config.yaml
model: "contrastive image-text model"
encoder_parallel_block: false
text_encoder_layers: 7
text_encoder_moe: "expert_choice"
precondition_frequency: 20
warmup_steps: 270
Rows from block 5 of the image encoder of a small contrastive image-text model, named by matrix and row number. Rows with one number within an expert belong to one neuron, the router's apart. Each number is 128 + 24 x the weight over its row's rms, rounded and kept within 0 to 255. All counts start at 0. Numbers have three digits each.
Before each expert's rows are labels from the 100 images, of 14848, where the router gives the expert most weight on average: "responds to" is what is common among them; "patch colour" is the nearest of a few named colours to the mean colour under the peak. Only what is clearly more common there than usual is listed. The data: flat shapes of many kinds, plain or patterned, on busy backdrops.
# router: slot weights (encoder.blocks.5.mlp.router.weight, 8x96, trained with AdamW), inputs 0-95
# up: expert up (encoder.blocks.5.mlp.up, 4x96x96), inputs 0-95
# down: expert down (encoder.blocks.5.mlp.down, 4x96x96, transposed), outputs 0-95

# expert 0
responds to: orange shape; green shape; pink shape; its colour: orange
patch colour: green
router.0:142157113112090105106111185135142112145153101119153127138087146155139103113144125080077131111129082100121114131101147112101131149113126150151145138178132102088123115121150122117110140111156157121122120122143166157142087140096145156122140142109156128092152118109181101116138149146094187148
router.1:084145148126134166113124109123121126150109158120124092151131108089158133151141155125105144130136143126143125131169070155127138113152107175140132154103123127152141138172087104124110130107108088131143139170147138102123168149184142091143146075071134125129149096154106169153118127114139108111
up.0:165162106167132095101149122153113150148105128143103124137133099167162160153112112125096122133143146126124178129092112147112153188141080096119159161143082144130105162091134114126146096149158142121147071128124114124100123115122129144133147150115103096115124102113140164098143095116150103101
down.0:108127127119148190128157087119175089111116151089171149147154077112151150121111127123124123155116107137144111161124206092120072109113126165117109126131114148131103118127135153145138119107142115123109147144144131112147134154148121149078160129140151127160132127127126116149183155133099145107
up.1:125155157139148112098099136121119112087162111105144113101151128131144164133140138108153149130132139168143148119103092132149106139139093133134099157168141172178143099098155135123117108129136112098140065134104132165108089120135106143135135141141119072096154123145126145114124110091081071099
down.1:124075175107157186130176147113180126132135111150141138144135125111125146139112123102143122107118138130068098079151102121101134182111135150134122161146132146148138137122150132115182123128110156117114135124111146096116115162143155110098137119100139153165153098101096095150092135102110132114
up.2:147092080148126114150131079125103109124118145163127162155157147139081123110139146146154140124145162161148110106138098171146143131088087130101126145150106134112116101121127146136150157128109129133112150117122111097078154125110148135204152125180121170123137088105133138120126109150115105093
down.2:070146161133171168105136136114142155134133130121091155127132135110184141163090143093139111163125119159144136188137086136143128130153185135103109143141112132152128129115096151145120114167109138117143149145152146115154095140152123114091090112144114105103133103145150169176132135149120134158
up.3:120157116113102138134155132159149110104103136156114155152128147123141110148125109116109147116112139136079095128119074070132140110125152088118157098153150134155154120143110152141139138190126126113099092114132146106130130188136115113134118064140102173139122095106134149099132131083086111120
down.3:131121084160123101148137152121095113138166074133102102184085160096140142168105127082099123143130134126124131104134123135100111149095096112182102170126127062123103126101085110102117133165137148138123154136143129112146152143146168125113115136153128122117127128132091128118126126173128104143
up.4:151162155153078120111136114126117122119118106139097125106111117106132093162130128086121120147196110074125151101121116114095118133109161141114126117102096123138094133147153151157113125099172117138158125129088106157101125124124140124103220110139125148161150123120139101132119162109134164133
down.4:098159129101143151159158156182127115146134129169171100128135135107111091153107144186138109159113154144123078165093134112106113121095104143138139075100129094145172120164104112134125150131146127130091136125121155127133139135125130126096078194135116116136120129133167120131114118132113102113
up.5:112110112111123155144144125185149160112152121129129129105126131155107134159127130191194098129122119155126089124136111104138147129095101132139177113147168144162119140129157131135108162126092109110149152098126069075135127125109106146115059105108103116142131146150134140128131113165118143131
down.5:123117092145179147101108115101130134126126173112139134104138149106108127109161154156167102157141135116118112141081140130164153113140155071098142129113111076124146137119131118145087149160121093115154115115089126124147133143118126122119136097131144097104132163067048116137127153122121134115
up.6:211130150151115131131150126145129109161116142146071140176165132140111139141125101158163081118123129123135145142152135113114123109175115128119103136158176113113153099152101128131144166111112139150101128096151136143108089143138156110102138100146113166091099108151161140116151100127099128157
down.6:121124121086141173157160180104129153148124166157088154130099154120144137113149145154095122180134109098138126161164134135121115147132150109123138138130115135104110146091126151130149125159100142140121117124081088091171163101126121137175124132181159132128133131166140147155123120109148077127
up.7:146115106167112136086180128146148118087088145142160187151136155154149108120138140137158127130124137158126085108135123128142094139098138123098155107091136121128095139089116135099121122131110164112140185101108151125127156142093116116107153102091081136143138109157140134151150188131122136120
down.7:116122151132094136110115118095114106139132103074128036159123115131113125114090138140131155146133134108115104141099139136143137150119125076130101164134106071098131121148092111145133126105104120137144087137104120153155118127149153123146116159113128119095131147106126154097086178176108105114
up.8:129139116147166127112164132107133133107127176100154100129137117192117166086189134094102122098155127139103115123102117148127172099175165138087144119140128150137142124131142115158125098176155094111128112114115126128157165151129104100144149132131142156104125144101159133140132072126102121130
down.8:125136127137181098074089135120117138156109090161134114147137106095095155121089083092118121119129132113171105169124139108120113134123105111163129075159171114137137101136153156129116166148129108162145137151163155148120072127141119167132138097118160129148120112154126172140127121147106128141
up.9:161109113137106131131146104096097144144122092107092117102096138113118162108134134170165115151149129132133169122148085133087135136145164156151119106135181147149121104166137125135156115112157153122117131134163107154109082162130094074148097135098153144125145128125118106118063128145115138169
down.9:125127132088130161116102159137144121157093137166158116125156112149149113182131104084087110129094102118076125090133152120155089175116144099118121115145073125141140127109090107134103165138118103127135112138108147137152157105140134114187145124123076140134120109173128119123128149152155142121
up.10:145128100143117154130147082090174124084155094117142117129152134153141128115126158104129124131089131114111076151101097129126141127130091118089074148107131169130150145145104145119094160149156159122172115130112173115141096139176109100143136144145093141145105137144085109130142147088109138146
down.10:146124131075098192139161154090136113169140135154116137158148119150091111112084145104099150093142135150141118120148099118127100096120127119153140106114116102133136113125120143127112087137128096108138124183117075128113139146083100112103165119134164150097133137139165109129136133144105116072
up.11:120125105121146094121154129133109109110143123122104173107123132168180122139138114113079140102153116121140125171145138131165086115190113121109108097149102161111122098059080139118109104142117110145094113110138132150130154132112118107098110115109150095128123088145134144121137102087099171107
down.11:098107123074087084127132080105125131109174133128157096152101113128084155158085159116095144139179119123114118152140128103142158168142117138112084134131179133122135158144124119130166130143164152122114149154129126119141085114152109145128171143155126117139135072118098125126108127139148114114
up.12:094122089143102097104092152167114100127134143153136131125088128113118138143106153170121101101110120123112127147164137163092081094137148147140116130138170165091086159084104187108136103143096124187125105125130157136112127138136113144142142119099128128176153161119126132129101104123143127147
down.12:127125150148116141094130112098124154069131142116130128132189157141130095127154109111143150178135171133145107125110123102166147170088084112119124110121162096131161078179157114136125151112109086140110096119110103121122114123174128113098106107146112132126120117165135138119139105146132085106
up.13:119138107115148089138163113127135144154119171125126100096126162156133112165122101106137115137136111128123153133087138114140115104159130129069173115147138155079157138105127122084105138159167098139114113126122149120136183111149101116143157138111089145136131160096101172140171071135146145137
down.13:144105131176131133138147148129126104101113103113156136111133100111097156109119054112117107094154141101140107124186133092105152140069135103111145151154134098154096121150111123135143118121164127121131156103125129129103061112119112132112165106131180140128129102139157137161148117150170138126
up.14:135133130148119150098165108097102124110132115099121149170156122090127089128129140160096123122109091152119143116103129134139137111128111122120133128133150108133145142118142081140112149175175140167145079097170125072109109075141151124144151125104150135153177129181146103124161131134139080112
down.14:110127147118160155177116116144130149120101167160132157152132128086127129148111143126107139146176157083184111153165123136088151130110132148122119153113127136135083164123088112109165135125133123104097108121125128118149166091148092158074142099128085158115137127110158135100152122156128163136

# expert 3
responds to: yellow shape; red shape; its colour: yellow; white shape
patch colour: yellow
router.6:137133121144144125153141144125102126154122141102151136153158127139137135079132143085099143101166166127126122097155137096176145153099112108153149125107144119159131102134125062137116111140112142159133099168117178132116184099147101122129173121131107151094110092117119087149118101099086122142
router.7:094144098125098076155147169122144092148156133126124105132085132154074146147090142142158115140141103135148111136138119154085098111146132171147145151187143141166084099128128154153142158143111115077103134085160113156138102109122131133140098121138127129139174157130136136123120153149131140123
up.0:144100146166146136130139148145161124128149109157174127089142120101141119103108152165151105163161070142155122132146132124152104137143115104143104104128129095134146124112136126127119124118079146166119107131125113100081142189113146123106109102117097163156093173151144079101108137172129111116
down.0:125126121092073132145136135127125144134137150118091085148132164116147119120123154112092101128122187103083147174120136110116127110144152156165187107140133132102119164137141121121106149142153103094177085136139120078144117132142123152168159150092150126099126113127160112113097139125135154096
up.1:146139117129143199121115131131143140143107131156088123142108122183128122099084094167147168138116107165073107153157133150141139123117094110104128118128095179150130170107123117133125104111131112120157095149109115121120125149159135130120134152123098101133129132112113159092189139075126152121
down.1:125135117152156105157163157136123149138155119143134149115154162070154131134156170092148112105150119154100149156142093163119099135080134127141111096116131121114125136155089123165123134129124164133151129103122125135138153159131142160105148136142161119140072122132117172171126189157176145125
up.2:143153105131154140126122156080148143095099091142164154072140129194144156139122131149150121102120128099109120171100137124139132176164137104149111095129114095104119109129153144150106133102138133125129104151112144140133135115137112168153141160139082127085119165094103115108153155089130152099
down.2:125122134155115175123144073157136127126116166119142121153102084118148098169090119130142185114143112126133120112177111139100126145163126183141157156157120154150133140136123110129160151141086136153118144099133133151120182130114156153088128105129113143178125124096137156166108117123161148138
up.3:142130119131100138093127103118123113159105117133102108094141149144136144137111094145130152140148146185139162130125157172135141141182128130121138141098116176128117130172144099165092119149111091138161079157111143112153113115143178140135139162137139163129092179075100128090113130122147119122
down.3:110102168129169103145145129156139106156123134111146171101118090134109081144140118124149091118094114098101147139112122135146093139106141158159144132160144090124115133112130134098151137112146149095160107137147170164171141145150164153117116102104128131097136112089157150137168111123146199137
up.4:108118123141158063110145114141128129157122106154114174142156123129135161110145168118182125167123174137102144149161114111143159123148072095130109164160143103116133113125151160137156107169142116153155102150147081133124090115134146154134090109134145152097130101147146112114116127139097157132
down.4:125110142098131164105117132102128121132136137086116114111136139122152098134123139127099096128079140178171138127069140149179150157114159115144160112159130099105090135129139081134149125119090127131135145141102126106117153108110121076164145113114122080144128147121124079155126113090167086135
up.5:106159146150106114110149107142096091148116134121144159111121128096135093092157129122112133089109103178129128131141133136095163117152124098124100151118111139152145145106132135105128156128146107130162103085166089131116074138118150050097127125103153173154141097127117158115126154126107142171
down.5:088127084106120072146106121121110103144131109132145116158139142123101119123107166195153122132148157118116174111136159152158081126077131106128089124144085111109119117122111129146122094137109110105127142141120114105145184084139101143153129120128086147123130178117154089115122152123124101126
up.6:137156107121142110104140130122110096179134108146107148146105107134123096123175144142134086180131124106116126137121132143166114095142121150111135154122157134116147109171166102153127112169185114126168132114112121129124121046126153078140089138093134089092133128098125137117133126132158114144
down.6:104103081143110139144131090112129140074124122171121105102119106123100119144092122103111146113094143159132129160112112080133143130111134125141146114149166124140114146090131132114126181107150157130117129151184120143146168165134129105161138097132154144135113160150159072113126096080133094155
up.7:148160097130127151155104111122083135094133113182090141155099135114121119127138118142155151157081132175090095132120138120155125131116122120111142116118113111133078158125136188105125144130121109137144137090102125118116137093167142106185114154133129118137107063142138144144148098109104094160
down.7:092158152152149088121101154111144108147122146084150159123109144152144136118077136128114159113143076171155095122119100130129119129115181181127144103124166117140147130141127126152164109135119143157115127165161163139150157140109151137142158143153088088137168114154138162102124118164128137142
up.8:088160122159115151147085108116086116127105110116126167116119081100124156131109099136113133131148087096173134101116132131144156128138118130107122145087115171144120108150128084149125117129093121126162158165134113136139130118127183122145119145109181085090117122164182128127087128132118093130
down.8:125118095111140109108123134100117106096101150134114121125140131159076123127133139109136130142082131159085150111100158152100129159140122114113111147131146059130138123078150117132136117121110149162120128122129169141170098093096099114156127128107139160181165122106089121096171109118080153139
up.9:156116118117114125098135136107119137124136089146150162110175141132145106118093117151115117119155107115120134151076169092118093108121127186103134158102105124132151154127140125110148132119099142134100097099084132131097142163115057151110109150145125144119117118126152145192152087151161149115
down.9:090116092166112115124159102069143123132172143100131144158095149151109108143106122111088102128134125136154150123130133178100141091111128143163155134151128086109133103172124141148099102141151129165165109127136122137122114130141166125107162084070111147122141124097155171156125139125107143121
up.10:140132081099128158109112079144109125142142167169171136131138138140127133106101141174081155107117097109164170178103154102141136160137121115068112155106134153126131116085107121111131127055114126141105122114128102137161148116115147111120106115104117124155149102122125152150156133125107110141
down.10:132156126129135121106173091113132096137142128095160096122141134135094177120117106095085136080148126083118165120139135108101163132111146116109137114108112093125144138134124158135118088097134106198165163128124108113161112109136155140100180170136132138124137138071121144158104129129121141120
up.11:114105127117140106094108079159152138126090146124090110172118116104109148143157105124120108126104155081119120114143127148153138100141108112138157156143122144103088095146129105173112138161153160087125120169142126124130146118110147163114166133165126130162061181124121135157106123102113108110
down.11:153152159151146118139163178104158111134161127140125145097121158145143160094153075178123107118124152135104137129124105127127110182139095114166136122134148138122121141081130137068135125111138149157157126086150131150096120098141135115132108130130109110125193128150115153100161171139123152109
up.12:148123143134154111175165158149118122155087141161128118145106149102121145098157123136148112105116118140139164106098153129111111105151139107112165135130166110176163124126101086089085106089107170126149133088127090122113077127138132098095120074143145111132098137148139099131126122110127110162
down.12:109138099101134120156093118104111114151130100115130125097122088160165134106154124160123119170140160154090127127156141118115116118151141133146144129099133126149087111108082107138114147163128111150136100119114098092133153160081149156172122169091118152096163167113181139123121137129151089164
up.13:070150140088160072132115163115159172122118149169156171150140135160116141156123085156161132126125129131153136142120145105130136112118184126109150137161104142151140097121155136123136106127186103125135102180113134135161146120137137151118151115126153170155124103115157107119166115114107138131
down.13:193158136165122143084114121121114131111095146109096109096130139134152170150158160115161141144169123157110112124109129174151130151133110122134144130127145130130137135149103153172100144147115100138106106113148134118095102159090157131126161157143113170149122162141072166158146122135173107138
up.14:127138154138144142107118103125156093159127143160137088123151123106150146155165136154114144095172143166169113133124112141136112129194158161129123162106126105172114113136123106138136127187085130124117127137106168110076166121144126095102132118090111156122109138141089139114136119117178141113
down.14:138131092105154119127165153119100114089103139131142190135134172117104094105127108130123138139107106119146102140146151103085139101113122129125150129147122154056113121154152159118116101097183153116135102114117126129157106141093143178105056113148128102125127119151156126123145124142137150155

# expert 2
responds to: count: one; black shape; its colour: black; its colour: grey
patch colour: black
router.4:104100132146158149113107107128125176106142158128121131133162122166128092092139130155161105094116124177127139151151160145141133150117141079098143133136110126172110137148166143169125162104156099143146159142119109108114080179140151115074118159136150097146099131125103115109119157144106140103
router.5:098138106113151147103141122131101131171133127130123135134141143146132096123168098177187103154161119143164138113115137113129129159140124097155117121138134176153147128134146167170161187100122124124157138167113073089111131102122125112118068112128121092121107092114104145123102137154118107134
up.0:146138127097107118125126143144160119181148144110110170134156085089121069140125141095114169103107103112165106143155113115113152145159126165128111129153130166090178111124195121135142126143150096131122149125147155129111118137133148123134184130146148166152130130127138143136091151092140143149
down.0:160161148121141122130186149121123147092125101143140082138163116125110126127128124137111137124140127138120156116105088191137126123073144121162151111130125118124143145118133131137104139157150173131121139156098106145136136116099159118148145137074090134133135117133189119072157087129098085169
up.1:122146136183146122147133184109149160107144146120148144123152132171175096118117157112177120112084104166100128125109173148150128095157150157107109140122130128150127090114121182124124111125129115158122141133116148131142102132105105152162169148140134130162188129100110145121158118110161150121
down.1:125109126088128136145119079143096116140115094122087095125096152070130125090129125130062104123127088107134135138139110130123109179116109088171152134135136126107099109107128089175148152146112128160134124156135146165141152140113152140115173158158122128136133135146149124150146113143165154083
up.2:131120127127131125127168136126145083118154132123116147116142127102055091121139162137107148125130114152139137135099135095113111155120142127158124104172126151096134161090111165161116082124128107160150114097087133130151167145136113151170143113185124164144119144122086109150165086131158140099
down.2:108136125119104154097113132115122156154129151119126159117115105115150102151084135131109108122106142162152150146166135108153126130155081106164094149114156133177162140133106092111149155146108175160130111153164075137146117172161161107102146134090151127125125102159146167123080139124156125133
up.3:114172182151121174100052118118101134120142082162143134150147101098158139147143124095166130189119125155110075145111112140155127143121107161132119126145115066125153131139115132103118119137147122101125108152129161103132108135132101118123159104085142113133081116129123108120126134129140119120
down.3:083100085132127097148157166091111125119133168108104169106111159160099130090123126180142158142159146113125107094097118136110173119116117128134156106163171135177123136126150151139119131123120109119146136169109155125149140103109121142136108174175115103115140126149118134144144114167101167137
up.4:121161119142162137150115193111123103107089119138069109102123113118110128108159158145150142119139099113172149102175097184119117147102130111123092118134067130111174145107119119144101126119111143158090131111139131139149123142115117116129108169143105152101128143139135111112111164094113174137
down.4:125089159122103151191095102106130168102155149085139155114099080155152133146150114151157078134128114115102145112104144122144115100131152127134109114117097126109150118129127114112134154108115160133182102092114154143129119121123095079092141095114111095094124118115128119149096123149098085126
up.5:104115096124117097176140143115123155144092154131139121132091139107131162142086133140112129121129123140144113143136055158152082074183135164114104105158114139163101125114135130112088120123076127101083134118096131175098140136136115141126121114111144138139120135103124135177123103132136144089
down.5:105142114157109089131133118120135141181125153112118160150084115093091144147105156134103126092122143173129111108166080182118071081097123155128102105104132124149093137121147141123118141142141115087114120159130137155110161131167138138128158099128153115164155151164121146140126146150146132108
up.6:102141101140211149128173100118089113113134146140137120147138168142094142161091112160085128131118140128101107092137112154124096067134129121106078110102118138116172166130142153155111152109111120102159108145135133160130134138169131143099139127145107088106125136153139145119113137159129135145
down.6:108130091147099140136122121129128136137119106135113120127154168112092110138129117123165126120098143158075149186070164115148178130131117097110151133073093105085141108097128107104145099114103121158157147116131128138088124102115098147153175118081125133127159119134122132145130146125155170121
up.7:139151150146082074147136108162151107120191102116088126115135132123149122126131142120137175109120133124165116130130135152118114154139134152120097106158135081090157101119128176115093144133119146131107123113161150108112088177114153128137114101172155139178092087139123111103140161143112132124
down.7:145095117154111109144076164117126111132139122183096145155113072087110114126166123119118152127121165157137108093129117117111151156145177160123141148154095120148093139096160113152122141149104147135118147100097169114137158127093101097126118134090137127078088113160145133111143120112141125122
up.8:135135092167176144090163187123107144097119145101166101136147132150096116118107140134156130067129123154128116140159108126121133131151110159139146149126124113142127114094115157120086129148158128129148124137142124165180141148127175121135122103117144160161114152104144098091134103080156169123
down.8:122133140161086148147125153132130188145108130103081107118149104133114171130104138115097099195135127140128118131090147147152156135135158133101131126159155111134091188130155128161120124133124130082092136159128156100115135131139116097118132145182117127155128145145086163153143105131166132120
up.9:101142121141106115142136099104135143152163147122089124125128116102149178140113137142090094138132142132152132135153136128126152142150115140113104163122187137106138148148117102102130074157096128125112137154135116136134159105160092090177148064117145161103140107118114119082121093093147093169
down.9:118155132112141117120108145108130132144098102135153147161136146145080123098152107085152125147125110157111121145126172128140141133102138183130103121163119123156130104079137111110139163112153109135108129094155128116143105172141098143137146166106107132157129119140160148199184125156103166091
up.10:153123148111098158104124150108107104140151107136119116178094121150183156147132115123149117115162146105104125120076128109141158163106139084145128102137135116157079131140142116123113127152113110142161162118108151099169112148105175113109090104146106133156086099139136141183142140088127110108
down.10:142145125158128099149111157156105125125104097116097149136118137136135128142152120101115134136124127137124177097110118143124111107111130136127169147139129147107145111122156119113156150138160166163122176141146072146132146112146087127145173128123067177125144107126147126083163132202098167141
up.11:109106144118161098122135117123137178102141135135142143126170142106125143095156116115123134076114118138135136123177110117142100166121166127173111111144121134146115130123128112121154156129115157135155083099143112132148180185115138099144135128124187146156099167178138155152155151100168130144
down.11:118119145122124127109126118130130128141102125106146143122135083132125098152120167134134094157152111094091133136088155107128107126201141119112155161114118116094114105122115178162125095140147113111146144156117159122147102076144109086130106085150125119117141116141059120124143110187144141162
up.12:157116121123118125167143190117119113141074139125159125142098124144124097093114103080147098112132127118147120113116112113134105144169179143156120112176155158136145088155114139121125082135144147141132155125115126134132109093149117092165148130131124131136101118084131078117124145185134114177
down.12:096164142172142095134151131135114129109124124097117076111146135163132100143177107178177131105119116158128137134110092144100155119080109095121071135103129127128109138117117137150101156119153110127109098142124100116098095161094131134149101127118123146113110106174106166152157139120148169136
up.13:116124097124120132156135098164150111168134176138121126160182121171134189129099108170081112111101100140119119136137117143135159117135109127096116156145145171133148140107122086139117113130185084135115158113121121130165117110130144115101125083145100119116161095130123165149124128095102107127
down.13:168167155124136179121110117130083166153122103185166141096104160086118113096131122124164144138147150077135118120112157096159088122139132122121162075135143096095138131124155155126130125125103151131097129159131132106133105162159131135146117147143143122142100151111183101134147119096126137131
up.14:096145126126182107143152134101094114117117134105113174155132165146132147131117101131157136103108124119117140153154146144134120121153153181160114112174105162128119116159120156143116144128092092116126144142124169105065133111078123118167145137110144128127096161152126140160086111133190119131
down.14:122104148116122064105152133162098138143147128110130159136128157122155108119108141104187150137135147140152074112125117081127127077128106096073130152099138137099102114127135132098139108116098150160131136123148122167150128102152173140139101105117151113128135120144096129128113086061125118147

# expert 1
responds to: teal shape; blue shape; its colour: blue; its colour: teal
patch colour: blue
router.2:130106104098143147114160109103111130106096108158067134138135136080120146107110149141129152118127138118097137114108083168086109140129151164093145122110116105091153153154115158117105098092157131129126167094146129150164107127130132124165102095114150141167136144174111163118133119148121152077
router.3:186087083116102152124150113130147133131098140154108131128125147109132136108130099105141107115143073156091121159121142116122102183128167102119124149118154118123178127117152116133110089156104154128137129102081123117133128110114104168151103128184134146137147168092102138118147111136099085154
up.0:143109145148122092152135135107124091124138150147127133110127078103140112191105138099128174135132128136110186121097149140101107074102114134169075130137120108123109140137124119116140139132106128068131150118123148166113155153133151143125163128117130145127066155136135125130101113107062137135
down.0:109159119147138174073104140106155160151132124138093123132139126133133083093104108133140086148149101121151104127109096136129128136142154122113153125100106122177135100150141093110123098095135120118118160157102152160125105117106105109122091119138102059115126168134098137128146135154125097192
up.1:084094128138155106110128137091115147145173110100119134178115173180125113098112103125139119133119113140138121124129139137130081109151165114111156092158168147118149081170168108152123127102110142135152125125142103152143150144133118155090106159132137165109121103149141163120135070114156104109
down.1:149112137134140165124120092120147132102101103156129112078140119140169096134135106137128108122138111138146143170120094155148116167101105146085104151137093114115123100135141127083094157138107108136159144139160157114104138152134130111144120108118116164175121145184084166099188121153132157123
up.2:132117140130135161107106154160134117120152111121116083086137142125141100155170105118170109102112121111158152156138125131103130164098095158144137096096109154102102116094123133151111104088146171173130142112115130097140139168120163107126107121115166123158136166091153153119172104110147166156
down.2:145104164158111099130129135128167121143125128140145137110139109140064142087153125149103146107121125125138122098114114129140109194136118116129114190125145110124086103161135091146104148162113106091147075085131106129155116165126102132139117127175121087126133133178135079131145143125137107137
up.3:115117119146152073169085131157141115080122157126161125129145129137109131091109109110133112134086104094111096104102081122150120152116142113146109113134109131066091120191144123104139150152126101152154143133095104101100134105125141125117169138103133122082135125140147102127135170149160103143
down.3:166122170110133093145148128058109122151126119130123140101117130125137126110149120132092140112121107142137138134147155122145081126121103173093182137164079151144093138086133133114141129177140157132105109138167104086113093160144124147157089105131168119137137120153099145162162108123122119140
up.4:131126136146163055123176132112175114111101154137125164101110164155096121135123095148123122147119108109144137140134094101121114124144080133111088112143076149154131147161133069130152166096096138137124125148117116140117175082147116105151107152099125134135179138125121135141135129134114104115
down.4:157160156117137155134112120119122113150099136122161153115132172094150146099144160112093109105121119149136109116110137148088093128091181105128129154109162096146161081104143151141127102138172069098153131115119062120133128140145104113128135104144143127114106122173143127179151139110117134134
up.5:123119090142112089134138127163125134073105154120156139149112126129143104113086114096113150156147125124115104103154129119167078143100129117103098097114101150161107140147128169129129152148128096093141096164125145123121117106130100120142125146096160136175141106093113157141143142081067166146
down.5:144137089139129150132146097108128136155148091101105146139102130120185107120118106148125141167162111215147159133109143113137079137130100132161143154100100094122143142106090127111148148163138117121161100130155105121135116129106114143114098123121170151108150148103131143096141156124143071114
up.6:088140131099130158173154119123163095148137116117128154139118134136141138086154127156079120144159113110109121162095123069104112089122132121147146107157118129096124104097112150105151126130102109158154122098106087152122123117137098160166149096101118123110081157168106127122122069106125109128
down.6:140107151110108147134168085161136141149133147146155135095100096119141142103102163131153132153112138151141147105088105099165105128127123153113169147107142151162172140107146163145126128174113135114097092109150163179153164136094176076144092133139135129133116121086117128143114128147148113122
up.7:124118114141182104162144079109130121153167187115116109124142146080114120140148114143103091143138118155130124125162131167150120130156109115136132117167132133119106122095151079125099154106108123178129134101132136100094172082094119151156141117091135143128154172126139124127105120166129166113
down.7:124089121124083161110112143152134159130132130139121140094127133138122114094127132149176110136101120137166112112060147123141127117105161111101124135124103137177182159111142166176159135150165117105177112102134061152162112143145118118112125163145143152127145087151145133130145133116128118134
up.8:118145119156138136148114155129120105130127104102117126161168137106132078140138126110077106096132143135141146149151138086104136124136130153115114157130142131138079114137103143153148105167146149120110078125142138098153161130151119127177098119128108207092122133117083171111124125148174155100
down.8:132086158136113134131125135121131104067114153117116139126105130131099165134146142119157153130122133123185121122098118124180118135092091127146143157142150177123179142110097126098060121152142150157113144123152099133099124135152106141112085102134168110176137137151111130095147130104096111135
up.9:179128177142151157109109133106122123115154140126122107164082098138137125181144141131124148093135111176127153136125088148121143148137121156117132158157146120149148115147133167160151132121159186107135083130123173127130112172149150114159158150156093127118148120133146155144165160107103156121
down.9:074181108143181127138151118136133124170144112151131171106148183153144111119163180142132117122100161093107098114110115148111131115129090127092093081131124136100127118139116128167123108100150116159126150127143136137140135103155109130108100123076153107115105139151135142147108135116117180142
up.10:179122115103114137110154155127161155163138113150143158149138116119162113174132149167138138142122096100134104133117129142137104088089108153148163109143115139072132126114130169112154114130110147104140125173168152169141119111148134095107125084148164131138144130126108146181145180108156143142
down.10:113120149125142109101086111128122126107110121109142108159055131138142108118145127112104081161133162169172177120159139110134148136093106078135104132112118139115106097131153101127100093164148132117178109116152119107105144102119118114125124147079095136110144149126139077123097126139098124093
up.11:065121111115117138123088143164087145157121093141164098133133122139102089111116135172130099107095142109121098145126174109134134124094118101137129120131129142125082119087094125114132187112151102175129136114130091095109127090157131155112123149111143112100107082100133115127120086143112106126
down.11:102185129119142157143079137157120123163106124119179121102146126138100106118156110128157131160123092138156132171154202142149104091120095130120125119146105141120105135135128102133146120113077105150141158118123103078102124140121108104104140133097127129123068106095126159149116118154120136147
up.12:122153107130157092113114108125110179178168111112154140128103133096114106151147120138138143124124133124091089143164136127117107107129099163176111136130150104136122153127083118087087132124120180136168103119136111132073128119106130124125129138094159130124126131080083182121096132136099117150
down.12:131087149092153149149118123122102140094113107159113115122131093128164097151140140176141134178125125127128127099125168152122098127152150133146140143139099090086088115130197145128148097117108124149128100136156141132154104162140094110121108124120109103141182157131141081157148145127125080123
up.13:152138130136182152129135178137137104127144171147155090103118127149146124177144118146149114180130126156095182157153129096143124147139095095138107140115123134135145095116145146175142123169121128117166074153122149123109143127138146116142101175167119129162158137125087118147129143101145098124
down.13:081164128142113107111141115129138148105106115119081175167128169128136094103147114153107128095085178105111117073096143138142142084108131173142142105124127084125128120136099150106145131112155112112126156111176133181149123145111140142119100115105147162127140108155121094146127156128152152122
up.14:174138143139135129165113108143150056117111112144135103118129125085136101114098166154116103107162129131145129114141158087123114112131110133126176149135163125127099068124121126102125145088106153144102090138145083131088099117098147114127142113116145186136102118117123090130173137123158126122
down.14:155093110143116110118156130114120171109088139128114095114149110127156163115124122120130122135129171131132135169101105142111102125103114104105142148119142112094119092097094137130077148185187062120156125127120112101169136139104167150162088160129143150117131141156107153125128103114127155137